config.toml
encoder_arch = "vit"
model = "contrastive image-text model"
dataset = "dead-leaves pictures: piles of overlapping shapes"
train_examples = 72500
image_size = 64
crop_scale_min = 1
horizontal_flip = true
tokenizer = "word"
vocab_size = 39
loss = "softmax"
embed_dim = 256
encoder_norm = "layernorm"
encoder_norm_position = "pre"
encoder_activation = "geglu"
encoder_head_dim = 48
encoder_fused_qkv = false
encoder_bias = "all"
encoder_qk_norm = true
encoder_parallel_block = false
encoder_moe = "soft"
encoder_num_experts = 4
encoder_moe_every = 1
encoder_expert_mlp_ratio = 2
encoder_slots_per_expert = 1
encoder_shared_expert = false
encoder_patch_size = [4, 4]
encoder_conv_stem = false
encoder_layers = 14
encoder_width = 192
encoder_positions = "rope"
encoder_pooling = "class_token"
text_encoder_causal = true
text_encoder_width = 256
text_encoder_layers = 10
text_encoder_norm = "layernorm"
text_encoder_norm_position = "pre"
text_encoder_activation = "swiglu"
text_encoder_mlp_ratio = 2.67
text_encoder_head_dim = 16
text_encoder_fused_qkv = false
text_encoder_bias = "none"
text_encoder_qk_norm = false
text_encoder_parallel_block = false
text_encoder_inner_norm = false
text_encoder_positions = "learned"
residual_init = "none"
optimizer = "muon"
muon_scale = "spectral"
learning_rate = 0.038
momentum = 0.95
nesterov = true
orthogonalizer = "polar_express"
adamw_lr_other_params = 0.00077
max_grad_norm = 0.5
max_steps = 3400
batch_size = 128
epochs = 6.0
lr_schedule = "cosine"
final_lr_fraction = 0.1
warmup_steps = 60
weight_decay = 0.0
adamw_weight_decay_other_params = 0.05
Rows from block 6 of the image encoder of a small contrastive image-text model, named by matrix and row number. Rows with one number within an expert belong to one neuron, the router's apart. Each number is 50 + 10 x the weight over its row's rms, rounded and kept within 0 to 99. All counts start at 0.
Before each expert's rows are labels from the 100 images, of 14976, where the router gives the expert most weight on average: "responds to" is what is common among them; "patch colour" is the nearest of a few named colours to the mean colour under the peak. Only what is clearly more common there than usual is listed. The data: dead-leaves pictures: piles of overlapping shapes. In brackets: how many of the 100.
# router: slot weights (encoder.blocks.6.mlp.router.weight, 4x192, trained with AdamW), inputs 28-55
# gate: expert gate (encoder.blocks.6.mlp.gate, 4x384x192), inputs 28-55
# up: expert up (encoder.blocks.6.mlp.up, 4x384x192), inputs 28-55
# down: expert down (encoder.blocks.6.mlp.down, 4x192x384, transposed), outputs 28-55

# expert 0
responds to: earthy (100); large pieces (99)
patch colour: brown (77)
router.0:55 39 52 53 64 43 64 60 46 55 41 59 47 59 61 44 65 51 48 45 48 60 59 56 64 63 42 34
gate.0:41 47 48 47 44 60 57 62 50 32 57 55 38 47 53 42 53 62 59 65 38 57 57 49 54 45 61 38
up.0:52 56 43 44 57 58 40 44 21 46 65 43 42 41 37 64 52 71 56 47 69 42 54 45 52 44 55 58
down.0:53 47 56 29 51 56 41 24 55 63 43 50 42 65 53 48 49 39 49 42 44 55 62 63 57 64 39 54
gate.1:62 40 49 44 51 45 40 59 54 50 47 47 49 53 61 51 47 43 66 69 52 41 51 56 51 53 59 69
up.1:55 43 56 54 61 48 55 44 33 43 50 56 51 48 45 51 41 54 49 56 45 39 45 50 44 52 67 66
down.1:32 64 51 50 58 37 43 43 48 59 61 51 51 45 47 46 46 51 54 34 57 60 32 72 52 54 39 51
gate.2:46 64 48 57 64 17 54 50 58 43 46 54 48 37 37 53 63 56 50 45 54 52 46 46 68 37 60 44
up.2:73 50 45 51 62 48 47 55 43 44 37 47 67 47 57 52 50 58 47 43 41 65 41 52 62 49 32 53
down.2:51 49 57 42 33 52 63 68 62 46 53 31 49 38 53 63 38 71 50 52 31 53 53 46 48 37 44 44
gate.3:49 62 50 42 56 42 34 34 44 60 35 64 57 60 30 62 60 32 45 47 54 43 51 56 51 48 59 42
up.3:53 65 42 41 32 49 58 32 38 54 43 45 34 58 43 45 37 50 48 36 48 42 49 60 73 45 39 52
down.3:34 50 41 38 44 47 61 54 43 39 60 66 73 49 71 50 24 57 58 66 39 62 50 50 60 59 45 39
gate.4:44 60 44 52 54 46 47 55 57 28 51 48 52 44 43 55 47 47 54 66 47 38 51 37 43 48 48 59
up.4:42 57 43 52 55 52 43 37 62 44 47 44 44 48 53 51 61 50 63 67 59 56 44 52 46 57 46 67
down.4:41 60 56 31 54 42 53 58 38 37 55 56 51 45 55 52 36 66 57 43 51 66 57 65 48 40 44 44
gate.5:32 41 67 39 39 45 48 56 62 63 72 53 51 57 41 40 43 64 51 39 42 55 50 55 53 41 44 38
up.5:29 53 69 39 54 52 51 45 38 54 48 48 84 63 36 42 47 53 54 50 47 57 54 42 47 77 43 57
down.5:34 46 36 44 43 58 30 49 33 61 52 39 37 53 79 62 53 57 58 64 41 52 51 41 83 46 53 50
gate.6:64 60 43 49 52 41 31 41 41 40 54 50 48 53 52 52 46 40 34 53 43 56 39 57 59 37 47 53
up.6:53 27 66 36 41 55 59 56 64 55 38 59 46 43 37 47 45 30 60 44 40 67 64 49 41 50 33 33
down.6:58 48 40 72 61 53 44 40 51 53 59 58 44 44 50 48 46 44 69 55 55 78 48 31 50 54 65 49
gate.7:48 36 57 51 51 52 51 49 38 28 34 46 58 48 43 46 57 50 51 47 54 45 54 55 55 39 42 41
up.7:56 38 53 64 42 34 43 47 34 60 41 47 55 42 49 45 26 44 75 16 42 54 64 33 44 42 52 36
down.7:50 51 62 36 43 48 41 40 68 79 47 38 61 39 57 58 52 59 40 47 66 68 65 50 62 24 47 48
gate.8:32 50 62 46 50 44 38 35 48 66 44 40 50 50 44 72 43 31 39 39 50 62 45 57 53 53 41 42
up.8:70 55 55 29 33 61 37 56 72 39 59 43 38 35 55 26 45 71 44 53 71 45 58 67 64 62 36 61
down.8:43 46 56 42 32 29 54 68 54 59 49 49 53 37 57 58 48 45 19 36 34 50 64 64 56 66 48 58
gate.9:50 50 38 37 45 36 65 47 52 42 52 52 44 50 47 60 62 42 39 56 39 55 69 48 53 48 78 66
up.9:48 42 46 39 49 66 74 55 53 50 54 50 47 63 43 53 47 47 59 40 62 69 70 43 72 43 55 51
down.9:66 43 53 43 34 48 51 68 35 37 44 31 40 47 62 47 59 59 50 60 51 50 46 49 44 56 43 69
gate.10:55 57 50 41 39 55 41 27 40 34 49 37 57 43 57 57 36 49 40 67 48 48 30 58 61 45 55 41
up.10:48 39 45 55 41 40 47 69 49 53 67 50 39 62 50 47 59 55 50 58 56 53 41 53 43 56 54 47
down.10:50 42 59 63 41 46 48 39 60 59 47 53 61 58 47 53 33 58 47 54 33 31 59 45 58 45 48 59
gate.11:45 53 63 43 41 68 37 63 61 60 59 54 73 27 58 47 57 54 68 54 47 48 48 57 37 59 61 48
up.11:39 42 59 63 53 24 61 57 40 61 39 47 40 58 51 44 47 37 47 26 56 73 51 58 54 42 33 57
down.11:52 50 49 52 54 59 62 59 26 43 44 40 45 54 23 48 60 43 49 48 51 47 53 46 39 62 45 64
gate.12:68 31 57 51 55 55 47 52 47 45 57 59 55 40 29 38 66 51 66 48 68 53 53 62 46 62 28 52
up.12:54 69 51 34 53 62 38 32 48 48 56 54 63 62 61 48 47 46 39 41 37 48 45 44 52 70 65 41
down.12:49 45 62 58 57 60 38 38 37 74 53 31 48 38 42 62 41 46 42 57 51 56 57 52 57 50 37 78
gate.13:45 47 54 49 44 42 63 52 31 44 40 58 54 43 29 38 43 55 64 37 60 55 61 28 57 48 66 55
up.13:50 43 57 32 57 47 45 61 49 45 50 71 62 72 57 50 50 35 52 55 35 48 44 68 55 49 36 63
down.13:48 61 54 48 54 62 45 51 51 43 52 59 57 27 47 42 56 52 56 59 47 51 28 59 50 55 56 43
gate.14:50 53 43 56 39 46 61 47 61 45 47 57 61 39 61 59 49 50 39 32 59 49 38 52 57 44 50 59
up.14:49 44 52 37 70 47 62 48 57 44 58 59 54 56 39 36 47 34 40 41 37 39 52 51 35 43 52 52
down.14:45 65 46 78 44 34 43 50 50 53 45 29 46 36 51 59 35 54 48 55 51 58 58 36 48 54 56 40
gate.15:51 53 41 63 60 55 62 44 46 34 58 44 71 37 52 34 40 51 49 70 28 55 43 50 48 61 55 48
up.15:55 61 42 48 53 36 29 56 50 47 46 42 61 42 52 51 48 54 45 60 53 44 51 46 56 37 51 37
down.15:50 50 43 56 61 40 38 62 46 46 26 40 41 48 60 40 53 39 58 50 40 52 37 57 35 50 35 47
gate.16:51 54 64 44 41 40 52 55 55 50 48 63 68 53 47 56 44 45 46 50 48 34 43 36 40 49 61 70
up.16:45 46 50 50 46 43 74 45 38 39 50 39 50 53 52 56 68 51 35 52 34 43 51 48 47 49 57 62
down.16:47 63 53 50 43 72 57 60 41 62 43 71 45 65 70 54 46 45 33 64 73 52 52 72 35 43 51 39
gate.17:65 31 46 60 56 57 44 65 52 60 45 48 60 43 49 66 57 39 63 36 42 44 60 55 49 50 66 73
up.17:41 28 60 64 37 38 57 46 46 60 52 39 52 56 53 38 77 51 46 55 49 50 35 51 47 61 45 50
down.17:47 50 45 52 53 37 47 38 47 41 66 39 35 58 51 49 52 36 71 60 65 54 56 51 53 58 57 43
gate.18:58 35 46 58 45 47 67 44 53 42 55 43 51 50 76 49 39 58 46 54 37 32 52 61 50 59 40 29
up.18:45 54 59 58 25 41 48 42 66 38 56 46 42 56 39 59 52 58 32 42 32 51 62 44 43 46 38 49
down.18:50 22 51 49 56 38 60 56 45 49 54 41 49 45 65 43 40 65 54 64 43 33 44 31 60 52 47 46
gate.19:57 69 40 40 57 59 45 37 41 57 55 52 60 55 47 50 48 39 57 64 57 75 50 40 49 47 43 49
up.19:63 42 31 57 45 59 28 50 48 40 58 53 52 47 61 70 54 58 55 37 50 41 52 46 41 64 41 39
down.19:45 52 49 53 28 35 53 74 55 45 62 64 41 57 38 50 52 36 52 66 51 54 59 42 50 46 51 38
gate.20:41 60 50 58 48 62 62 44 43 67 44 49 62 42 61 44 39 31 61 61 51 38 37 62 54 40 56 50
up.20:55 47 59 58 58 51 50 65 46 42 48 50 58 44 48 47 37 53 51 31 55 45 53 43 61 54 44 56
down.20:59 31 55 45 39 56 57 37 45 48 55 55 49 41 55 55 49 58 41 58 51 51 59 54 57 53 33 51
gate.21:42 52 57 49 52 48 44 38 50 54 46 41 68 42 50 41 52 56 58 58 30 42 59 65 58 46 52 52
up.21:46 51 46 50 60 71 41 68 49 43 50 41 53 34 33 53 39 43 54 59 45 49 29 42 53 48 52 39
down.21:59 48 31 37 47 33 43 51 43 68 44 45 41 42 60 56 54 43 47 47 38 31 63 54 53 43 41 52

# expert 3
responds to: warm (84); large pieces (69)
patch colour: brown (64)
router.3:39 53 59 47 57 54 46 62 47 39 54 37 29 55 59 59 49 59 53 64 65 58 58 54 58 45 37 58
gate.0:52 45 57 45 40 47 39 69 50 49 47 57 61 69 52 51 57 39 44 47 46 39 63 40 45 37 78 43
up.0:56 42 47 50 28 66 46 39 44 49 61 58 46 37 50 46 33 44 70 41 57 74 51 52 62 44 49 67
down.0:57 52 42 48 39 44 42 28 49 70 54 55 55 51 35 39 39 53 43 40 41 61 60 52 47 27 57 55
gate.1:46 54 29 65 45 45 58 45 67 42 68 51 41 52 58 52 52 32 47 34 36 53 68 56 39 57 62 40
up.1:57 37 51 53 42 61 57 40 47 53 81 59 56 39 66 52 47 49 45 58 35 61 62 62 41 59 47 41
down.1:38 47 37 47 58 47 75 44 50 39 51 56 49 56 77 46 53 64 47 58 64 57 53 38 56 44 46 31
gate.2:38 45 28 54 49 53 54 45 41 43 62 53 40 41 49 52 73 47 37 47 39 71 54 50 55 54 42 48
up.2:58 60 64 54 54 41 50 62 46 60 50 60 56 40 60 56 40 56 52 48 49 36 59 40 49 66 53 60
down.2:64 48 50 61 51 59 60 66 69 51 60 46 46 51 46 55 34 47 62 36 44 48 74 62 61 34 40 46
gate.3:42 64 41 42 47 53 53 56 35 36 46 71 47 46 64 53 47 37 60 52 68 55 60 47 46 40 58 47
up.3:43 31 76 63 42 60 57 54 51 61 49 53 58 50 43 44 52 40 57 71 48 49 64 50 57 70 57 51
down.3:36 65 26 32 66 65 55 48 32 65 61 34 53 56 45 53 61 51 51 47 55 43 39 51 45 52 31 53
gate.4:51 38 40 43 36 54 66 37 36 44 46 48 68 45 62 55 60 38 40 55 58 39 79 39 60 53 42 57
up.4:58 58 51 68 52 52 36 39 58 62 49 41 36 46 40 66 37 49 61 33 53 43 47 33 37 51 59 48
down.4:59 29 52 57 61 51 54 44 41 38 35 56 62 27 41 58 40 53 46 50 55 45 49 64 69 61 53 48
gate.5:47 44 47 45 50 76 76 36 40 48 58 34 64 54 45 39 50 47 38 55 51 34 66 58 46 40 48 47
up.5:56 52 52 52 35 63 70 40 44 47 54 39 63 47 61 36 52 65 49 51 48 53 62 45 44 42 38 56
down.5:39 43 54 50 68 43 51 60 57 53 50 61 36 22 56 54 48 32 52 61 49 51 49 40 70 58 45 63
gate.6:68 77 48 55 51 54 58 49 51 60 53 54 57 42 60 40 50 45 41 56 58 51 48 33 45 52 51 53
up.6:39 31 51 59 32 37 42 60 49 59 55 37 51 47 59 47 55 68 44 44 41 41 65 56 47 36 41 42
down.6:57 30 48 50 66 60 60 62 63 62 56 56 52 45 45 44 45 61 48 42 63 54 45 60 52 46 55 58
gate.7:59 45 53 61 53 49 44 35 45 46 44 59 54 51 51 59 43 34 48 64 26 55 60 75 53 33 47 63
up.7:66 51 49 57 45 56 48 48 55 57 56 62 60 46 55 46 40 54 62 47 47 55 64 55 59 53 42 65
down.7:55 68 46 57 61 41 69 39 48 48 43 71 60 46 66 54 51 57 59 53 68 37 55 34 52 38 55 66
gate.8:44 55 38 46 49 60 73 34 46 46 44 42 48 51 45 53 56 53 50 24 66 41 46 55 50 53 46 62
up.8:48 42 54 50 32 53 54 65 58 44 63 55 59 63 61 56 57 57 45 55 39 51 43 65 51 67 57 54
down.8:35 52 39 28 62 50 53 54 46 39 49 46 55 25 56 59 33 70 65 44 41 43 38 52 53 49 46 47
gate.9:52 63 46 50 53 40 60 51 44 43 52 39 65 42 43 55 47 49 50 33 42 35 49 39 42 47 55 46
up.9:52 60 50 42 31 57 22 50 60 22 59 46 60 63 36 54 53 36 59 54 65 68 56 47 38 42 49 47
down.9:46 36 75 56 61 48 47 59 43 46 49 37 42 49 37 58 39 46 58 44 41 61 46 43 49 49 47 58
gate.10:57 61 56 42 47 36 61 45 45 47 59 45 57 36 49 38 38 52 62 65 50 57 42 31 51 63 53 51
up.10:45 59 37 58 32 58 52 47 42 65 40 51 44 58 48 53 45 22 46 53 34 41 50 46 54 37 52 55
down.10:66 63 58 40 51 61 36 48 52 40 45 63 43 58 46 50 49 43 47 45 37 44 22 37 64 45 61 43
gate.11:45 50 52 55 57 45 52 51 64 32 50 76 54 71 59 54 55 41 48 56 42 48 66 55 50 46 52 46
up.11:60 58 63 45 39 51 46 45 60 43 54 58 63 42 48 35 61 54 48 38 54 59 44 32 70 34 58 45
down.11:59 58 54 62 45 48 34 43 52 58 61 55 33 55 60 50 46 58 49 61 40 51 70 47 67 29 39 63
gate.12:58 48 44 56 55 59 52 59 46 41 48 41 55 44 51 56 36 30 45 51 51 46 50 44 46 53 51 67
up.12:43 44 63 36 40 52 50 47 45 59 51 40 48 37 57 42 46 49 70 51 65 53 55 55 42 43 33 55
down.12:66 40 38 65 51 66 47 41 33 35 50 30 55 32 43 55 76 39 57 67 36 53 51 39 53 27 62 64
gate.13:40 69 40 51 64 53 56 41 70 32 42 42 47 61 64 53 53 46 55 58 46 44 61 53 57 48 60 51
up.13:60 57 32 42 36 46 60 76 44 63 45 68 38 50 36 41 53 40 36 35 60 17 44 59 64 46 50 43
down.13:41 65 43 46 42 34 42 46 58 45 38 49 34 64 58 50 51 39 50 58 39 62 50 55 37 67 57 51
gate.14:64 47 47 60 41 36 57 41 32 54 59 41 48 44 38 60 31 52 73 39 46 39 49 35 59 52 51 41
up.14:54 48 57 62 43 42 67 65 27 53 52 59 42 66 36 63 27 33 65 54 52 57 41 47 47 66 30 54
down.14:35 59 48 60 57 61 35 38 59 53 56 47 53 43 67 53 47 37 53 52 67 45 52 43 40 50 42 51
gate.15:49 73 37 47 33 66 52 47 60 53 64 50 66 47 55 57 52 39 38 59 33 49 46 65 44 48 55 48
up.15:36 40 65 63 47 56 41 33 42 53 49 36 37 37 56 40 56 53 50 46 56 46 33 33 58 45 48 43
down.15:50 40 61 65 52 43 27 50 59 44 48 53 32 57 45 39 44 43 52 54 52 52 59 58 58 42 61 54
gate.16:60 44 57 50 42 31 55 57 55 44 61 47 21 57 47 47 38 38 71 34 48 39 42 53 47 29 50 54
up.16:50 47 44 63 40 41 44 50 38 41 56 62 45 68 55 47 30 52 58 48 37 41 70 54 43 48 47 47
down.16:66 49 64 26 44 50 52 51 41 50 34 59 28 40 53 40 61 70 44 57 29 57 56 45 46 45 52 42
gate.17:38 49 40 43 42 39 48 34 60 50 51 51 52 36 46 49 60 50 43 53 51 38 40 34 46 49 59 32
up.17:61 66 33 46 52 21 60 54 63 55 51 33 45 48 58 49 40 50 44 61 35 31 53 52 51 40 52 45
down.17:55 46 45 63 47 35 45 59 42 44 45 50 55 50 44 56 35 40 45 39 67 54 32 68 62 58 44 56
gate.18:62 32 43 49 40 65 55 47 50 55 53 47 64 49 48 70 47 45 46 38 62 47 38 37 59 49 55 46
up.18:68 35 53 61 64 62 64 29 39 57 49 41 71 55 50 58 47 36 61 45 56 46 55 43 56 57 51 39
down.18:65 50 38 54 83 49 61 46 37 42 47 52 57 58 51 65 59 41 44 45 55 63 55 35 41 52 60 64
gate.19:62 40 41 50 39 60 40 47 44 51 35 58 55 64 55 44 46 44 57 68 33 46 28 53 44 48 44 48
up.19:51 54 53 65 50 50 49 37 51 49 62 45 54 46 86 51 40 49 74 34 44 59 55 43 52 40 34 68
down.19:48 58 43 50 39 43 57 49 64 46 57 55 55 50 42 52 37 39 56 59 53 51 39 55 30 51 61 61
gate.20:52 65 49 59 40 44 54 50 51 47 45 45 51 28 42 46 46 56 51 44 56 56 48 63 53 40 58 71
up.20:58 45 33 57 30 53 39 62 38 45 55 57 33 52 44 64 48 64 63 66 51 57 64 68 47 69 53 40
down.20:54 40 49 60 70 68 37 38 60 51 58 56 57 45 57 53 56 54 31 41 57 63 47 41 51 53 34 54
gate.21:48 41 39 63 51 51 52 55 37 53 46 48 39 56 25 40 30 49 61 42 55 64 46 66 48 66 54 46
up.21:51 64 53 32 39 46 47 50 42 52 61 54 50 40 50 56 25 46 40 47 39 40 56 39 42 58 49 45
down.21:42 38 45 61 56 55 59 47 46 54 53 52 56 61 46 54 47 34 76 52 54 46 53 45 49 59 58 36

# expert 2
responds to: cool (100); small pieces (62); bar (36)
patch colour: blue (47)
router.2:45 53 49 48 59 54 35 62 57 45 65 52 34 52 54 60 45 67 42 54 57 61 63 39 65 64 56 40
gate.0:53 39 52 53 57 28 40 58 47 53 54 44 53 56 53 48 55 51 60 52 39 23 33 68 54 85 48 45
up.0:51 52 57 55 65 63 53 51 33 58 70 55 60 39 37 57 39 48 57 35 54 59 36 45 67 45 44 62
down.0:36 32 59 53 59 62 35 57 53 43 58 62 49 56 51 47 37 44 38 50 59 68 52 45 68 47 60 43
gate.1:39 56 50 50 62 49 63 55 62 51 43 63 72 28 47 55 55 48 44 47 38 52 57 57 71 54 58 66
up.1:63 56 36 46 13 56 36 61 45 58 52 46 56 48 52 36 38 54 57 48 61 51 48 46 46 65 36 44
down.1:56 65 59 50 58 34 53 63 50 49 53 60 51 56 47 63 49 53 37 54 55 55 52 51 66 38 73 53
gate.2:30 44 50 51 34 60 49 22 38 59 34 65 80 43 49 65 51 34 38 54 45 17 60 72 45 53 51 50
up.2:38 38 36 54 63 63 34 33 59 49 56 49 49 37 47 73 58 38 35 57 55 61 56 65 53 46 38 54
down.2:62 48 59 47 58 34 60 56 33 36 45 52 30 51 48 32 62 30 57 61 65 44 49 40 33 53 55 52
gate.3:49 51 50 49 44 58 66 35 54 62 58 47 44 33 64 45 31 33 39 58 51 53 45 48 67 40 49 59
up.3:32 71 29 39 33 64 40 41 50 31 45 54 57 27 62 29 46 51 62 51 52 72 43 71 54 50 54 59
down.3:56 41 47 37 60 54 57 55 56 49 55 64 55 37 55 50 50 56 44 46 49 58 53 29 42 54 46 50
gate.4:72 36 61 51 40 50 57 51 46 42 60 58 65 29 39 43 51 66 51 55 48 49 51 66 55 58 45 45
up.4:33 67 50 47 54 54 53 59 48 51 61 42 15 56 63 58 47 39 29 51 54 48 41 60 38 47 42 61
down.4:63 40 61 33 43 56 59 61 75 37 64 48 46 48 57 60 41 57 52 45 25 47 43 51 45 47 40 57
gate.5:61 55 54 41 53 50 59 54 52 55 41 39 60 59 54 42 48 67 42 62 49 31 55 43 60 51 58 67
up.5:55 42 53 44 44 56 51 60 49 44 34 44 61 42 55 44 43 47 43 48 50 52 44 53 67 64 65 58
down.5:37 44 66 63 52 60 52 36 49 55 59 52 42 38 78 46 58 59 60 40 61 24 46 61 49 55 63 58
gate.6:50 53 42 59 57 42 78 33 59 58 48 46 62 56 43 66 47 44 44 51 47 39 54 48 40 49 45 50
up.6:53 57 64 52 59 51 51 56 52 46 41 50 50 49 45 44 55 49 46 49 40 46 55 51 43 74 36 28
down.6:73 27 54 51 65 44 59 48 46 46 51 47 44 53 51 33 52 55 52 49 51 53 56 42 46 49 45 50
gate.7:44 52 51 53 43 32 55 38 38 57 62 55 61 37 47 58 49 46 46 40 62 47 45 35 53 36 65 47
up.7:70 47 39 55 83 37 49 50 55 57 61 59 68 58 53 45 49 44 44 51 56 31 34 50 47 70 33 41
down.7:54 54 30 57 74 57 38 66 33 34 72 34 51 38 40 50 59 65 57 42 60 54 45 55 43 36 49 39
gate.8:50 45 42 62 59 64 54 60 38 55 46 52 48 33 58 44 60 54 57 61 67 57 50 59 46 48 56 67
up.8:48 35 43 41 46 49 51 56 48 67 63 33 44 29 58 41 42 55 65 48 42 57 66 55 51 53 53 46
down.8:46 46 54 46 58 57 41 67 44 43 60 74 49 51 43 53 71 36 54 55 55 24 47 41 39 42 46 43
gate.9:63 47 46 41 32 55 76 52 40 49 42 39 64 57 53 57 49 51 41 49 58 29 32 49 52 64 61 54
up.9:51 42 46 54 64 24 56 65 41 39 42 42 41 49 64 62 61 56 44 50 36 34 65 69 47 53 48 59
down.9:34 71 38 61 62 46 48 37 38 53 71 68 55 47 63 40 51 29 54 53 50 66 54 26 53 48 49 51
gate.10:68 53 43 56 53 58 49 33 40 35 50 57 52 45 50 57 56 55 51 49 62 61 70 60 22 43 42 47
up.10:30 53 64 62 62 53 68 46 61 47 57 58 46 45 48 49 57 62 62 49 60 45 44 58 59 49 40 58
down.10:42 66 39 55 51 60 37 55 46 50 50 42 43 49 37 42 45 47 41 44 47 58 63 53 47 48 50 61
gate.11:40 48 46 40 56 62 50 49 41 29 24 54 47 54 44 45 48 57 32 33 55 54 67 43 38 53 43 52
up.11:64 39 42 62 54 44 30 38 65 51 51 53 82 48 51 47 44 48 56 40 39 48 43 39 40 43 42 44
down.11:56 58 48 54 57 50 70 60 51 41 61 57 45 48 53 31 68 58 20 54 63 27 43 52 50 39 58 67
gate.12:59 59 56 49 41 49 52 52 63 54 45 23 40 28 58 63 64 56 54 31 43 49 45 51 51 62 63 60
up.12:46 38 49 52 39 50 70 58 44 71 62 53 51 60 40 50 59 59 46 45 44 39 59 65 60 56 40 54
down.12:57 35 64 45 61 58 54 56 60 53 72 32 54 71 54 45 35 62 55 65 58 49 43 44 48 49 37 52
gate.13:51 48 57 60 61 58 39 63 54 55 19 52 39 38 58 49 37 40 32 57 40 50 50 64 56 51 51 49
up.13:42 55 52 25 39 55 76 53 48 53 69 45 55 57 40 62 48 59 54 40 54 51 56 36 45 83 34 47
down.13:54 62 60 43 66 52 54 68 45 51 50 62 55 53 40 44 44 41 63 69 46 46 36 54 59 46 62 48
gate.14:51 50 40 36 54 40 63 50 54 45 48 46 39 50 44 51 36 30 37 78 54 68 72 48 64 54 49 61
up.14:50 51 42 44 55 63 58 35 37 41 48 62 52 59 55 37 45 56 40 41 59 30 68 41 38 50 41 57
down.14:49 39 28 47 43 54 65 44 44 33 58 44 51 41 73 53 59 41 63 66 54 44 49 62 72 64 47 54
gate.15:39 49 35 74 35 32 41 57 56 51 40 46 57 52 44 58 39 70 54 66 49 58 63 48 47 42 38 63
up.15:41 45 43 38 48 48 37 42 47 37 51 56 24 34 67 55 47 48 32 42 52 51 49 53 49 43 37 56
down.15:51 37 67 63 43 46 51 31 69 52 45 46 53 55 57 57 58 38 62 34 67 59 50 44 50 50 42 65
gate.16:50 33 67 60 54 48 41 63 38 55 48 54 49 45 64 57 54 62 55 58 60 56 44 56 30 45 52 66
up.16:57 49 58 50 52 44 39 49 45 39 57 68 46 38 70 63 58 59 53 43 61 42 59 48 42 36 53 60
down.16:51 70 61 55 40 66 61 35 56 57 57 33 64 62 49 32 36 45 49 56 56 52 51 63 47 36 48 57
gate.17:48 64 63 41 47 57 40 56 61 49 54 61 62 53 35 39 63 60 58 54 48 59 72 44 47 45 42 50
up.17:53 42 60 65 63 34 49 47 30 44 48 54 65 46 51 55 50 50 54 56 45 35 48 41 64 53 58 63
down.17:68 58 46 28 24 55 56 63 41 51 30 66 57 49 47 43 57 52 58 45 57 48 30 38 58 47 45 58
gate.18:49 48 75 69 55 43 46 40 40 42 53 43 43 51 44 59 59 58 55 40 46 56 57 53 58 53 36 53
up.18:46 48 60 36 49 51 61 51 41 54 28 56 47 51 52 47 44 57 59 40 51 41 69 40 51 50 52 51
down.18:64 46 38 80 59 51 42 51 53 48 45 49 48 50 76 58 65 54 55 49 57 55 69 60 40 41 38 33
gate.19:47 48 46 42 43 46 48 52 55 63 44 53 38 53 47 48 38 46 58 61 33 62 39 71 53 44 68 60
up.19:31 32 59 47 42 64 47 51 40 52 53 50 51 51 38 50 38 52 68 59 51 36 43 56 49 58 48 60
down.19:37 68 50 43 58 70 43 50 51 60 54 63 46 46 58 50 51 53 59 35 60 42 37 53 53 53 48 57
gate.20:47 54 55 44 54 58 59 45 43 43 58 65 46 41 50 43 35 76 39 44 62 57 61 46 44 45 48 49
up.20:66 40 50 64 35 48 24 52 41 45 53 51 46 48 44 51 64 43 48 51 60 63 34 59 34 66 82 55
down.20:67 45 69 43 57 64 72 54 36 60 65 62 32 32 51 57 36 45 50 48 42 46 59 47 50 57 35 40
gate.21:38 54 44 44 38 44 42 44 61 40 38 53 37 46 52 50 59 33 45 65 54 54 59 43 39 60 51 58
up.21:51 38 47 46 49 59 51 43 51 44 58 56 53 52 41 51 51 49 43 45 37 33 42 43 61 50 61 45
down.21:58 55 61 57 54 65 39 50 54 46 33 39 54 47 48 52 63 49 39 50 48 40 47 50 42 55 42 34